{
  "dataset": "single English command words and digits, spoken by a formant synthesiser in many voices",
  "gain_aug_db": 10,
  "n_mels": 64,
  "hop_length": 160,
  "win_length": 512,
  "targets": ["voice"],
  "num_classes": 4,
  "embedding_dim": 64,
  "am_softmax_scale": 30,
  "init": "trunc_normal_002",
  "ema_decay": 0.995,
  "final_lr_fraction": 0
}
Rows from block 8 of a small audio embedding model, named by matrix and row number. Rows with one number belong to one channel. Each number is 128 + 24 x the weight over its row's rms, rounded and kept within 0 to 255. All counts start at 0. Numbers have three digits each.
After each channel's rows are labels from the 100 clips, of 14976, where the channel reaches its highest value: "responds to" is what is common among them. Only what is clearly more common there than usual is listed. The data: single English command words and digits, spoken by a formant synthesiser in many voices.
# conv1: bottleneck pointwise conv (model.blocks.8.conv1.weight, 128x352x1x1), inputs 0-351
# conv2: growth 3x3 conv (model.blocks.8.conv2.weight, 32x128x3x3, transposed, each kernel summed), outputs 0-31

conv1.46:172120076128121116114150076086134109086124104134142122144093156150145118104119129145088137081112165106150191093106180093159107156133103084061163146110159190146153134150127130147143137144108142144138116123125122084101122146115134170129155122143202065136128148107133127146132116139139125134152143115135169135157133106156101107086145100099244095187139167132177120143118105156135101189129159094155110136100139114102158157109112117108130133173105174114112161113131162121127142104130132109128133105097093101123145138118093099115132094087107140119150113158135122112135135115145148135112150123105081124160134113103108109117160107118184156134122140105146178130151160150111149132096103123146144104128115113119117153123093128149140108162117175144103105151111100114122121102108136119135138139138106129115123147110118126114132114110123136097111078111128100150132154136110152118118111134090109111140107144136124144100107140119075127089150125126143108123115147134115134088144105138121122096163131139129155120138150145157113105128117117115107113145094141137129125139139114
conv2.46:131139135132108117113121127132136131100138099134140104137148173154099137100182164117178176155113
responds to: intonation: rising

conv1.7:163107133132130102101114087089112081136085077153115139154143111129153141129130094075142105110097111096092150127104104183126083121190150106121164153112157089148109129121124087185162105117174163152203114157153137120146122103153166119124133198105167125141162123075099115144137136112120135140107138116128168127136140123104116176156144094187113096173095118157140104143121147091148138085145089119084115176125136109134110150150134123121180110119105145154162132157106163124097088121140152138131139152139114128112125109129177119121157143149118108134123099147093151106155104157134112118165127098129105094123145175073096122076123097120117094141130149133120167144090103119133145144158120131120155149162116119119122107102108160135103149099111126140141144142109133132141121138135137154139134144119174132139144108131138126157097120111116128128170098125117107086142119121127117107161149134142115136122148106109172123085131149152128144109173112120121097072112107144146141098139123117109104116097125160143123116128141137126140110076103131134092136112149133136088119144118129
conv2.7:079111138119107127122124119120146077161083147166130169108147134146094147148127148137105144111157
responds to: intonation: rising

conv1.25:117090110111160076123108120180128088111137076147128116165112075160128111135091118195115148112090183107128051102143187103101121131129106143121103107119072096120133090103103106063090139113080134132151109103097078105097137117170146133113147115084168082124218168147127126137141134133137139134144139117149143128131122119111143134138141132132100158099085134137130106164129123113135134134127107130095132095127134122143122160145128120081146120083136107160137087147124130087117097117136155101150111112109168134139111105154132100109162125140109138130126137128145105140162172163164128137121138143147133096092135117132106145176125137132185150085177114187119153124145146137100144098131123156147143119154123150115134119118113139163099126130108130130144151102117147094125120138125105128140104142137126124121114136112119155149160116117107144122081150137106166163106167152169131126136127099153168119155108109122118135124181151124132113128136119164146135104133119164110130129134113151140143136167111115158132120105117161161139130123133115133179151118118160118074149137167134
conv2.25:146143127133138148150115134139103086095134176118132126072116101075099100155102108118133124130116
responds to: voice: high voice

conv1.20:106133141110153158132153116114086136152190057186131138125135126126102110163120118094144111184161187131111126172175096215128142142140171141112152127100121124167124129105052160159108114177093125123129098111110139113097096128109135151176138142088093122111160125078114127151121112131134153117145100111127105125122091151142135127118143083150071125131232145105112169107134152128081117117131145077111131109131145148118130107131140151131137107126132119136131105088116107139136088151102102154149135113131083175129091153121154073162099144125126134127179119136102113120155148120120156150141118136108121151123140142170115120086167105131139116117117110141108129083122138141111120162119182141111106108101157152086085140131127146110136107157146109135147141116164144113122120090122121125122146119086153102149131136137097117096129106125132142152120115165127133140089152117140140119103133121128157120130142125120131174125134129110126143138114104170149143152116169126136100150130137128111145082139117182133114166106139111130127120125112147146116123130119118098103121123119149
conv2.20:112169138128123154134156095134077122125146123136082129097126118058135133111151100123115149113120
responds to: voice: high voice; intonation: falling

conv1.56:150134095164162093114155149152149113118067106135111156084164104171127130143121125088161142118105161131126143109138134073072108129107136094135109120160207096115073134090083092166116153086178197132111120132174147118157161105182129213124124153141100173078171102129114132120120112115126121112175128122133165111131137110146133184123126130154149112123099117118127114125129117130164111153093122128164149126131111112083124136139117137134122149140098132114123149088118123185161153120118112153180123134142081117115101148151147103141121156191141093117116170086069163119107125152112084121157115104125109086120128134128108125098166159124116139163114093135100175096093126149127148102137133130116113137127126146132157148165111123116113117173108149136130119110109141132135132106140127121137129125127141121139130112125112113129136136154157140126160130138155149093141097134129129144161157097135147118126148102143113116125131113162120173148142092104109139142112143138117122125130117136123111132146114119135136119125121127127131149104167128155075141154137114119129130058153152
conv2.56:079147100102102117121099154114097073161110139141079110169112117121120123117141130117122127150122
responds to: intonation: falling; voice: low voice

conv1.80:123194100140110086165124137151078106062137137107117106124117169089122164136164141121158102133149077095149068150127160109126110112119120162164126116107111135117129146135110133152122139091096116113076133109068103166212070132173160137070094110130147190146132134104048113122145138116131123116109135138152100104103139109114112126040166117128115118079125089154125108106071096165119084152126116120141140119125116117148136122131116121140143105143139117159098132136120130123180154097135162118122110103087115125118118118127152112096125110119117113117124159128123118171086128105082139128162132085123125126111106117122123113162130122128147129172139117150084171117148141111117132146109111097127153133148119132131120119109227103114114114132113131140119119146172169150119129147144161128121135159120108115129135122130123129133116116126138123122142111113144103135156153131101102139120125129096128136140128163113130135121134125141099143124134172141161143136157095129131115142149115136107116115124109131127163114102142145152111135142154111159129167106120100199145115140142125
conv2.80:130108118151166137133149132092138123130123176152133126127180143152168120139167112162115110173145
responds to: whispered

conv1.34:121110166103117126089131171112037132091089108152100183102145102154131162103090118094140121100127111093107084169109159109132125163140105147185102136120137091080116136156098099110113136131101168143111139156148150100219087137223110105147122124099161119100143109085138141123135126136135135138146095117105098137159102124131140128136161127147153106158138162115119128116126152137087110111150119103116167104106158140123083125175096112114084105133150104112140139125143148111135125135134142155159161147163108146145147153109143081132126115136118124151156122121117118097089120154072100112148093125162133131122108125115176161116112091129138137114134113155132130147108165123116161091144116172135133136142108144098128160135158116150133137091153147158138114113100161116091133116136149107152170140152113101143137148140138099173122172127135137140094136162139121145135118175145092143127116112146138110140175085102121149122083150136125136151119113141093141106120122111125103154141121142136102099147154138114122122115138138161150117138130135159133094127158119154096161124118150
conv2.34:123128113131104132094130140087101107125121158110125125170150129075099189128136169133146133109134
responds to: intonation: falling

conv1.96:108123157076129077122116142194130138081144133095122115134117128133150140156091075215221136143123177111109131103181143149143114094112137062160103070129194131076150073130143118157129118110149104121099146107112077129132139179121090183137116140091175142138216171186156119138114162120110106129136143142157155122165112083132104136154111138122122134174152174141113131106137126123123138125113085185156124140159110108138143124122140098093118094147131119170111118100149134127083138109118097135113160116097141133128130129117121110150115096115148140106112092124174129129100123145113127132144144150146117144152122128107139136151120101104118121073143103136136121126139131124152118117127084104141120134151122118151096120141125100112166100093159113111100100093118108131152114110120101161146123125153160125120135123108100137127106117151149105137114140150126142113114172168109126148102131119163138133155143128130095139097104124111116123124117149110116164133160112143137151145151120151157111138126128131110131116149125146115116123120146151130144126104115161120128110132144114
conv2.96:095134142138123119112131123110083111108132124114105116081086107067126093146115138126145097101100
responds to: voice: high voice; intonation: falling; white noise; /ɔ/

conv1.115:124121133131133111088125141140132093102142081107074130054111090105121133102128181123177156123098175158141145090123101150115133143128184111107099119181079127157125221112140103100171137157138181149147123159124126151169104066153098119137127090139083144090113112125114133127126136140129142120154113117111148113164141118146103147115137146113204142135151180121138138102152141134140121127097153137140100131131163128123117134131171135152136103079127129139168136136104098144131107107152141163128147124143099136123127108099113098158141088159134121104123122106131120160168109130121159102130123144103150143137100130103101121145163189101150122155135098157100217159136135126125185145129120132141126112123102092115129149130163142134134102159127156142122140122086120115110109112128100118156140141132141078079120153137134110113128134115125156143099119137145123102125166129102148131125138110185098125119127115112160125092127150081170146121148127118109148130131165109141109103155129110129150134140154089135136112128129151125118093112136140107156092171105107145152125153141116
conv2.115:114143107117109123065115119090112086118120131118116123090141111095126103114151145115158163084113
responds to: intonation: rising

conv1.15:174107127061091096131108113139157124071157110149118100143117099147122162145132098151126124140089048117109085146189162162135116170122123105136112123104151145111157125158105132094110078156207140129156148097134074162106171144203127186139062137160158117113237144137128120134123142125127117119109112138117098108092095122149175100112132148093097169163172131156122145136103109112118106114143105120105129139114124113141135157108125148144128144121136112137093128138104112134118132102089132107131119125149139100115119123159113149120128147121126151135119142127133138158160124140128115118118105133111101162137137105156124111117172100113145161120135121112146133104145122141108111110121148118112125105171123132065103158117139157133165073107147170117130143116133103159102106143115104137140124110138126126131128122165125116094124139114137123131040140161163128110155108138115124137114150115160120137169104133130133111122150123139102136118111135110133110105131134156173139121141136113128134149156098104143158114162135129150099111102130110129172113162098128130103116111138108
conv2.15:128131168126160136126143116141107104115123182103114120110099172110113150138116150162168085101125
responds to: voice: high voice; pink noise

conv1.83:106120136093108214157149101143105116125120107127130126105171088124123118148124119113131152176169095141162152153104079114108093128089159118142143157105083111161114090129128116127121074102182100120101102104176113126111076157111156074100131135154089129147176163139142127153139157114108128125127164149149133116154149137132088177122101107081117097128128136109120117113125113109153120174136134121115133124160150129114089145139092195095134116124122149174132147119148161134105160145154127146131117113170163100123117131121133103114130116167172135093076129140121110169108136122131151112116119153118095121108109139119130130126110118190126137170081103135152130109119091116082149113151158116140065128119135106088132156091141131147121135121131139149108133124139179125134126109153136128120127157140133126125144170117137121148113148162140156092112098134122150073138087151131145137134113123109147120128145133123122093175135134156145141134134113158129092171092131117145094142103153134126095104146158147128110129103135121141107152114059123140094139161099079106098151142128103
conv2.83:131134080122133113170151176117134159135104147109144121167109158192134120133122114149127145137145
responds to: voice: deep voice

conv1.102:138113124102117148103139115145153092115105104137119136140098140099128114129129133158145114150158223087153154098105143155110169146123088124147086090152112134171098107153091190136152107144146085129158120094104086163092149128089145149104112105161122125162162097186166118131104134116114132132122100134129134103098125126138130081109132155123091172106165111164107086086160150133128106103151156151128105126111145143123152133104149141113116140131098112133104157133168188159181143147131117119140137142113126125149146120144161132083149127129123106143143151137189118143110140136122141117134130135119150150123147103103122126118152068105092098106157123181146201149138112128129121136159160121086131108106104141114156122161114150131125129117114155108133162125114101127117149133110113126129120087134084160157097147131121126085133126124137134159138165165088130114133175123146124152125120131119111128121110146146158173131132129078128123136107119108124106149133116127141134117134137073139120104097162141134119142137079161112128116110114119076111089151094053154156124157121116
conv2.102:131130098133173173122118081141095175110163121113137115083123122119150105132137112136086115129120
responds to: voice: high voice

conv1.85:185107136105133123155140093154165140154155113135117151130169182139135117167096118116133176128094145140108107163171154074115089113138169117121135156128147110145155074124107159124141109082127105171124181116118114128138128150122081159149120134143166103143132138117173155120151114123118121140151139101166155116169132145149072148072112153182131112093148125123083117118207109124138107175130138111165161120077146146142112077142144113123112130141141154096108144107134163121167173134113105133124148133129159144152082128117120119115133119113105139088094125102110105093132134110099085110138162160128113170110111114129092089091122128129088138133111154072138163132118122100125113112111120177148088140065134086095090164099134132119131126115123151141144120122114158116110128152142103118134158156160100123150141146129091103120105113169159154122153110113126126073116092114128151131107136144092144113157157119129095126148120148110115150137100117065165142135153107119147131103097141107154122095133096137138125132140103119148133115141131122115121109122146143118119139110126125
conv2.85:099101116160121096148135149156120102114103130135111139133102109161113090086115081158102149152147
responds to: voice: low voice; intonation: falling

conv1.54:129177067073125120137114157118126162083142120135089119217102118219095149154148147165127133120127167106167197138143168149141145128118165161093141109142175144129144163114125116118106104115111121126080146134125128127116121141132165125169152126148099164118087116109187119125122136120121127131117067098135138116117117103134132093098107085087130114105134153157114120171115115130136142126087094132138149147114123090128107124107118107150162099101131160114154128123103141118140139166113092126080150142079174135127116116103113104116163137152143126115133111135151145130145117148122096136111135131132130143126090139166119126126137123164141122164124118137114140124127117116117131173126092073128163113170104115091150103160133114136129128162102129118104118113172106114108119114106139130119120116130128139139118122156135164097092148139112122119142075116102139121161140070133144121131119102146104091133114139118114153116092076131113163110136169145164108108123091118093119078126138154133143091140125141104150142125093098091101179156126153166121141146105154120123123150125078
conv2.54:158107155143164117162155111122163130115144147138152130146156122196122164128170137152135127114126
responds to: whispered; voice: deep voice

conv1.32:130134128069086126172111110121147063143103146128153140107129117130132131137114107112109140108050109156087118110106120127141152175164126077145105155114107139128122081110156088110121161112090135142122132101135100137108113104118118113151134109118105122182160112125147151149142117149119126134113133144127117146151136116142111179121114086107125126112160139122119126145148157127113159091154171126094172137129173142106142120137167111166188141143144137176171150127143141145110134144182123122164140125170146131120112150095130149102121130109137148083082142108118133145111092148074121104112128113112106104105102145143108136168124135098154148147115084125159165124130135152116164116114108098139177138065106122144113140117125150152148137171146138133157139113135145107155101152146088101158153144130089100099139124131100126121092114162140127121134156108107140162152153103124117107110111191150119121104077139136090106092132104135092148106118133143152109110111150133120184160164137161166133106122173133124099117102104123121122137078095173133160136160114137098095142094140157
conv2.32:133089109130115156082118156136118150169103121114100147157109069136135139097153117109097133118114
responds to: intonation: falling

conv1.73:129104156140186168102086107110119149094094122175131108136092181146121148132112157045131121094124149172110168173158140116179179168214133129127112116171076121137130122116096139166141107114167107055118152097111125130124118129134127109115116147083088144129165079100148140145139127131126144127142120152159101133118155135124131099140119088125129131115103119105111133118181161144132151153105125139126148141141149142132170143106064117120112167096125119120138134129155154101143114135075139165117163139090158122146123089140114127137116128100142137163130124137131132101115086123115168106134154129124141117138104116171108156134125147104160144125099142146091105085186106121135142094125128152093168135119104160162117092112122094129097162149125095146128139109104127112113131134149148164152127133092124170120118152093090143101128123123129152111150180113122147128155116108139087132145107115165139093091143105159150087129142145140127112140107157108155153153145134125148111139130115137126143128108116093138122123127143147130179129128108123106103109123110110156131112166097101
conv2.73:121072122127154132155141162118145173148133108085111159118170118152121136128092137148112114125160
responds to: voice: low voice

conv1.27:142136139136123133121086129162122142112096132068212147171114101132146137122086101135153169163165069124156088123087135115106121095185108129129111160163106154091150175116094094118116085110065159099115108123119146132111144152183155086135203092116136098089104121095135122127114128136150131130103134109110125124093105116160121134119111159074128167137163182128150144113097124121144146079155128085100062113160148097169109105139106132152098116140114138137109141110160095118149149113107117153117134140120102094136116138125152111128142174126108129122130139158087075115128147094135117146134142120135119139123133117171151139107163134099162158108168151163150137130137117125133122144149153139161111089119152121111122122129106126106113122120135129147131107130151161132138125133124112103142131142116126140141102125102144094146162165151152166112105131145140063115123142124146118129146161155149141106159125141136145109090114137157146115124126134136120122147116138142135126102124146112107135111165116115175105117117114161104132177132137162135150161128173070144085134132127083
conv2.27:155122111132119135135131132130148111118155138150166152202153156158094150159097137112138134152153
responds to: voice: low voice; intonation: rise then fall

conv1.2:097133091143114113106150128143141091136145122113132105090084145066114110108099174066105124085110140105101031130176085157100117134103139147118072142088172110140104080150091153229106094142133224090145142085114082165157107103149126096134137102086114162156112109130150121123141098133136122116131119120168115145148154140149090172138119113113106131111146111123091157099167132131119128156142143107117098135117126157141131122138127120122119123142140114119148099132149110115107109089116119125092122132141137148178104105132103166133155117131151126173117105119176141149123102133163186136115153174110134152134130138101102149129109162155151153142115107108102101108133155117132128163165122152126159144122115145156122112157143097098121111149115127142143155114122136140119119102133134149133112095123149144128121115132112111140148128123123124125085137098112152124128108119123115127137128127124120137108142130159120109122119129120178143147156169184135151107161140124126161115132141135151143134103117130100125138129116103117133116174131119137134156119126100144172151172180099
conv2.2:134127172151147125134122124137179141141106147134157137144165131165189138143181133126136121124101
responds to: voice: deep voice; whispered

conv1.50:118100124039122182155145114144096130130155137143124138095129131132123110051118160094122152121153137092111181113101149114111110130140171113152089152076128117142121058104162165100096155132107137109198138131157114152123145104121140143129151135134099112136091126081143121140130117127142111123121130140141120130153137145130133126158146130143145121087154139141114133135118119133120166110168139112149156087140171141111138111107135111145149120131094136077112116103137108134121128160132114146130107112116093124105153110116082063111182104142157118141123171120129164113087122135120091107138122115127097059105148113082142105141150109134181152174147143105036171143101100136098143140118116132125182147100144110128139123141082123167125154143140129171116110125095088138130124119139103149138150162149127156107136111135128123111103136164116124138131145095147134119126131110139134154119116114164126135099120162095075131117124103175105103155119132101108146143127166120139120125121173135092156124183112102155148145119110157137125098121138125145128106137089145160116115128137147
conv2.50:126119128091117125118102116118162154092095128133112140146105156166097109083175149130111099120099
responds to: voice: child-like voice; white noise

conv1.99:095120137130053121125124121100112118146160132134143202123088152165075135129147131134098105125144083142100096157090124156129118142089052146099151091127176158111143099118121117106144094137130150121127157149163126124145088163092135108190160095131111094149053119102090130121145135128135134122133142143112101101108091090108104068150125143104128133134117143159114121126087101116101109113151193100114095149128120134127159149113112095125173130136135151131102126119136128123150152121179167137133127143127147142132110124140167185117182145085103102140116158192197129124166150123149115142126152105124153175143131129134167122131113130126110130126154135149127163140139101109110099138115109120137149128111113138141132147112095148150099159165138118110152135150139138125100116128147126119124124139118148100131104129133110126146098094098126095100080068123126104138111128131124109130142130133129154112109142128068129091118132146143132109140094132171151115148100108129121100140096168100123116092136146091117133150155117100106154143117140106144150139170152114124141109171118106
conv2.99:159120133149149133147109106135106140099122119173209131140132110157144134105144129136153108157101
responds to: voice: deep voice; whispered

conv1.116:051101121153117161138100169131160112132110131137126117173165105083121191131147118153113132138091155077179103204149143139148130098106154128108107134160100163098127169135120113107179127147159134093132110125069116085134161155108093130124161095107166113082071109090128126123133132133130121126132110105150106115140113092125103106147121127167176131127133146095143153105087094138094098144134138156103173153148141159166161101156116165142129127122110150116179132126099084125106088150122097123143133096123085100107139145156157153134077134101177139144123110140124136187128119146120111125094129130121123134118137125143128124120100124147142116157091154128156132143138141134114150077132074091105141110131164146080155121120125106123138122141127118128104115106106118130105166086145135094114139166154155112141144121152143109155145117144132119086178113141140157079157125121163132123082072125097147139105137127138128115141135129139100105133127116096112162100137155145124154107103153136132134155143127102123120146119129159138118104104145130143143105114154145135092126129165127
conv2.116:153139100123133156139174119106126101134123171119121128117080130068099163136137134158095135124113
responds to: voice: low voice; intonation: falling

conv1.78:150146132126113195133119165145144126116123136164088116099138078088079086127155116094123098190147129142167135184138166157109200119130157133119159085191163137239126096124083176145106151151154080138156129158087117149172127119077141109097118090129086135125122133143114160135124126135158145131121132152144151130142149107130117100117136141120145172088145166098130178109179117121154122121109155122132148123134128165130108097120120128161121109133141125106112132140092131154146107149154135119093125124111108177139132138145110117135120113122104153139178115116108131133111103142125149127120122117105164134131098111106089126157170147107119157107094146109164174159129140109154117127143088120110108143162134110196133130092155106131124104105127124121157101122141153131119139131120171125128143149173112189089145156114145126165118141106142118133131125164145119136142111126142133118130100171113123106118143131103158094125129108154131124126113118114104110124129112146116124128098120167138092117136128111139122089113118088136133121105109118122166145130094107145125163140143088
conv2.78:102119124116151141134124102132121186117119088122091112077118111087137102118103147113103106098148
responds to: voice: high voice; /p/; white noise

conv1.114:131096103168106050156121173107124103052144098130071098112140142134125182158132138172092093130142153144065082080132107115095148124230172124099102153086094088125124136115121116142140134105157126112117146133122126117125137108069132123148126139105105125112099133161122117129102123122108121125137121125101127113121128113134133147116129139113108131128107107121117155112140112145097139073106142144131130148126108163118169115126132108093107130123170077146124156144120095134141087155131184107142127121123095161166103136103100117101150085155097131144089137116100118131141127121109140107146116116101099109144153124123099131110116091110118140119160123154092126123156145134168118045127144157125128112125132135176128129152106128128128118137109113127157096103130171152148154155109137124134127125140131141133145139118113134083147181113121151135102135187142108155136151197102115110130114116103113151195121126110133152085101118124140127102133113145119152103157137154193127126123136116113143151094110113117160124109114117121124128128155135128103099112129117176127126164103124
conv2.114:146106112149138148143129133106137171160145113113164158122145152125125126136099145127114128082200
responds to: voice: deep voice

conv1.106:143109135042115161103115168207135138138145115125117170092098105139108102128122080158127096105148207147150156150107121104082156138100124141140128147133141077118083112142073083147101109122175101093139055166162142153095148127118126209091151122124128143073142149145142131130127127132141127133140130124123184141149152138116135113113179150143130103175103079125129084156081086128151123140154149169108124132140134096157121154110134149097111124133137144136108124113150161125159179130104119120135130137135135107147157145170128116113109160148111135124052126171173136134149161108141132150125121124167126171117154145168097104131118089130159115105118128160108128146145106130105134098087131133122110151135147117132123151161167135125124123120116111126159141124160151152113121110136154148140135137113141134112104126115142127126109154114113129143159124133131128123140076136148161134171125159104121194119134129143152083087147127154118138149110115114146127134126125123138116110133129122139114104164127140120129136141124143079141171154111143126121130136115126128099167120114105
conv2.106:135154104167150155133132148109105098125116153138159119172083155122091103143124099139116139161097
responds to: intonation: falling; voice: low voice; /p/

conv1.100:131171162064116141127138131202118117087158144119166121112115144069213108106136184228117096161095147141230124187185158104169076134114107135077126121087163139079149134143087116156134078111180123176120133132105152094115097134093112186096154128122164091090117143130097115116137129121097105124125126134131147134139130119125134091100159180116172126165136156161109124139129146122117115129111149166125154120114116107109130132118117158138129132096102085130138132129147086131130145136104127090115107120135156113117124133138126120108146128122136130159141103129123132150142138121146127117111108104147086125129152140117143122125099112126090122095121147095122113127138119135117129150152107110127131122150133159132123122128141154128111120114111149129143134144129083135103118140132119093127103137143142118140118125175087125130109140115126086114115169098127164098151143140147102113092116140118159090127157134141128127140174139153134129124138124117143146133133102096113150098130127141134146101098133112144146133123131132122159099097119109097175135105125156177126100144133123
conv2.100:100141142130148118127133134115100115107110128085108123063069117089090116127121101129152117121138
responds to: intonation: falling; voice: high voice; /p/

conv1.82:170087093201134126083149139131131117083094122143100082132131152111113102143151149145136145162102127131124074131144140105080093120062087114107131176152112081136168053161125114116128137112100137112154159128098125153066080124134177115131106152124086109157122128106140115135124122124119136131144123102132154125103123094153106138105107136132094180113137128119114148132142104141163151111126114143119141134113104101123156136136143152160143122133139157131125143130177151123113104101143199115069152153098163129121084129145136125143119121140106115126109110131164121132133102185126132120102151111106150121161130110125124152150096130129107105156142151121119102141139115160128142154167141131101163071116094131157123125122121108139120129134126103144122115166163108133153145110147114102158109097128139111122126141129105097124124130084155134099180149148126102129136182123186130134108133110136095113143082128167152146134123130119065152137154121120138124154097109124105168095138173142092138107139159150134109167115107130111165143156123122143161132101117094131176125170155094
conv2.82:154085174142138166144154147111157147137136117127164171145164131143134146168151126149101148121128
responds to: voice: deep voice; whispered

conv1.107:219173146157141092137152088084107147102183153168131134136113176130141130119124156055139124149119148148109084146059124090094122141165096166135109133139156098122132123117124109175139163134073111171125108154135131124115120151119116114167141123133096178129156096140123118120127117144120130131105111123101141135143146093101188126153157114152141110159116153171155126099130107108142135127126132126155182155114150101124158117125122117086119126103131081147129105153112105100098084118096101128133133099137138139144126129141119138097165099131132158114141123179148111126179148105129162149130108129128129151119128130104143111123154127118121154120149104149126103148147116097131109127083130074120106152124121112078133106139126109108129121152127099129103115100085101094083138136146152141115153103109159115137136156126138105114125130150134112147109113143140100151105135116109101119111118113130176148087129150102153138136147133127188108146137115188112137117163110120141127162119119156123138134144111102109113095118161129143140078124111117128129162118155105119146053163196091
conv2.107:137122131141125121163133128152125085094134135170146135179134164159123190090118110129126122147124
responds to: voice: low voice; intonation: falling

conv1.76:101066120086102155093087158137166125116140114099143124127113110128112120140098114125119162124164138082116167194169163115115137106116120150121130129086090050182126164118097115160118134093130152092108166126127138118164152169137131097163128138135173176113196162153155127108110139144137137120138128129165135148118132091110132142125163161112088141086147101155128134137156118106118142098122069150139111059162116133129141152093162114137119139168129122121116098162146140116165134168115121096124159145136161119118112128118154151143104119129136114168109110107104164114129148125126130169130135128113136128101183117111135141067141119123084141126151176119132163133125141136081124076102130153154108127141146160136147138166134182117144124154144148119100142134119121125138179157127137140132133141112080148156160126120137122134152128107129128125110158151093117160133075123138104137142093071123092134162136116119104132139115159138093118138133116123096149132146133097187122104177140105122142117104118148131149148116151134102142106123134120131118103118149177139103108098120123
conv2.76:146087126114166134130123155124118179155149101117112146097124120083145133178097116122116090136136
responds to: voice: deep voice; /p/

conv1.51:160181162119212082184203131103160093140113126116103159124158115151138112146173075106162168112140093136120143088097087147102104143060145105104194153123106074086156139161141153144140154117167180106115120154137129122172112106238132146073189149122100156127145124111142117111120125136138133136109114163104113133133113134114151140128114111129119156152127090112084119143119126142162147112146143097102182115160158132139109108092147087117118127116084127124149127131133126107095139130119130143151149164103132122116210152122113116118104128136115131142110126105116082120115138139112135132136080115096118114134148128130131120133156160126120110122168107171147115100106097156118092112105149149119133119103121125127075110109130142135127102150121122104114174140120144133129131096149111139118144105102103144159139121117132137145125150135101124125129144124150096116125125118165123137118159139168155160120168120096142113153141110131109156117162149145115135150134134118137132114130128123140145125113118134112156106131124100104085142111119157151107103137103125109112118117125159
conv2.51:091131115129104103108115147142110082143142154160127142198114118132095151131137151126136151098099
responds to: intonation: falling; voice: high voice

conv1.97:140155129104065141169147120088109179096176127096112087131094110056120158173113149140113198102079167116111154096147170150175117136164108145126123134154149084079108091121141134130126120106175135049118146129119123116144155121187118145135139122130145194175169104147133123124135141126123121111112106128075127110128166144105142123109102106119087157114178101085103113113137141113153103144117120111115113138123143127137134087125153095107143137153075162090124155132118155129183165112119093081121175128151146103140110112110098123135132152123123162089126112174139119111128170120162169129142133132150123146097133123144148114138105143159148152115131161107122111110165120127159132143101168122126133111141130115140122086116100109071127135111151131120101159091146152128125115110080115135124116119151131141100134128132128130129145124138091093164143112148099111098144120114169139108116119112117095139124083155142107105160135116132147126154098113103150134151139123104109146103120142070143119127159127125129134156120129109134115129161119100132115133153161097120123163135118140
conv2.97:136081112134140105122111137121101112122137149180113122105101087135111102143139137178120076150123
responds to: intonation: falling

conv1.89:100113143149127131074112135111131137096147099101176095119131128139130150106194123108151158126101085109156153136100189080113094096121085131141165129110086137127132112101178101086153147133124106090208123109116126160111079106102150155142186150098092157158106167120120134115123134130124127114113107135172146110130131093125131133101125142104068147159107130143141152129131117123128144139127145121144152131108158188135095139148159131078145161162132117115056153120144147161160122157119092141176105101144087092098123132120091086128105092145133144143094145164117130105103103114091104113109153137061147115130109104130117116142117148085184156190135139147176176096104120136135084144134140113118115144123141132143106156166122130111107108120094168117123141114130116116109135108160161131126103127188143124145141148127113122129133153140111135143136096092113129102116102180105098125097137146128115121114130084122168111132152128118133136106136139116129151122111131156136136112102129120168103131155138119144082125115141140128127103121147119118127138134149121098134142111097122
conv2.89:161102087100125145111128136144108144091125139157124129212123139155105120140103126129101136141122
responds to: voice: child-like voice

conv1.39:106107127150128094090148121124147138091168134131104140131100155148184116188062113133125123161162159117143122071071122121183136093134120150079143190118072137151129164092138104063081132115104129119083093151177135122081109115066112125112128168130133076131073138078119106091140128117156129122129130130119121153146109152095115135141171139102158127106105115099131118130112122125094151107114104133092131122112158162140107132092181113114116120145147131147138126127139140124104130131081091107143157149171136112141115120136126120143120120142120117127153104135149118143139134138120113177088136158111136169150153114079141109130111091147116120151134130166095133128104149144112124105128148110115103098076147128105147143171142101141110134172143119089101165129153154151111147142119140136106117144103124112173113135158115124141141148160138163155085155172151130121128132159078139144125137111161132111163128128141077140139106124131137126124106127142129139120132135137122148150136177105120134156099120143105134125130133157158120148155151138148147167147145111176121113186097111
conv2.39:128106139155146124142125122139112169130145083125190135187132134143102081151146115148127143134131
responds to: voice: deep voice; whispered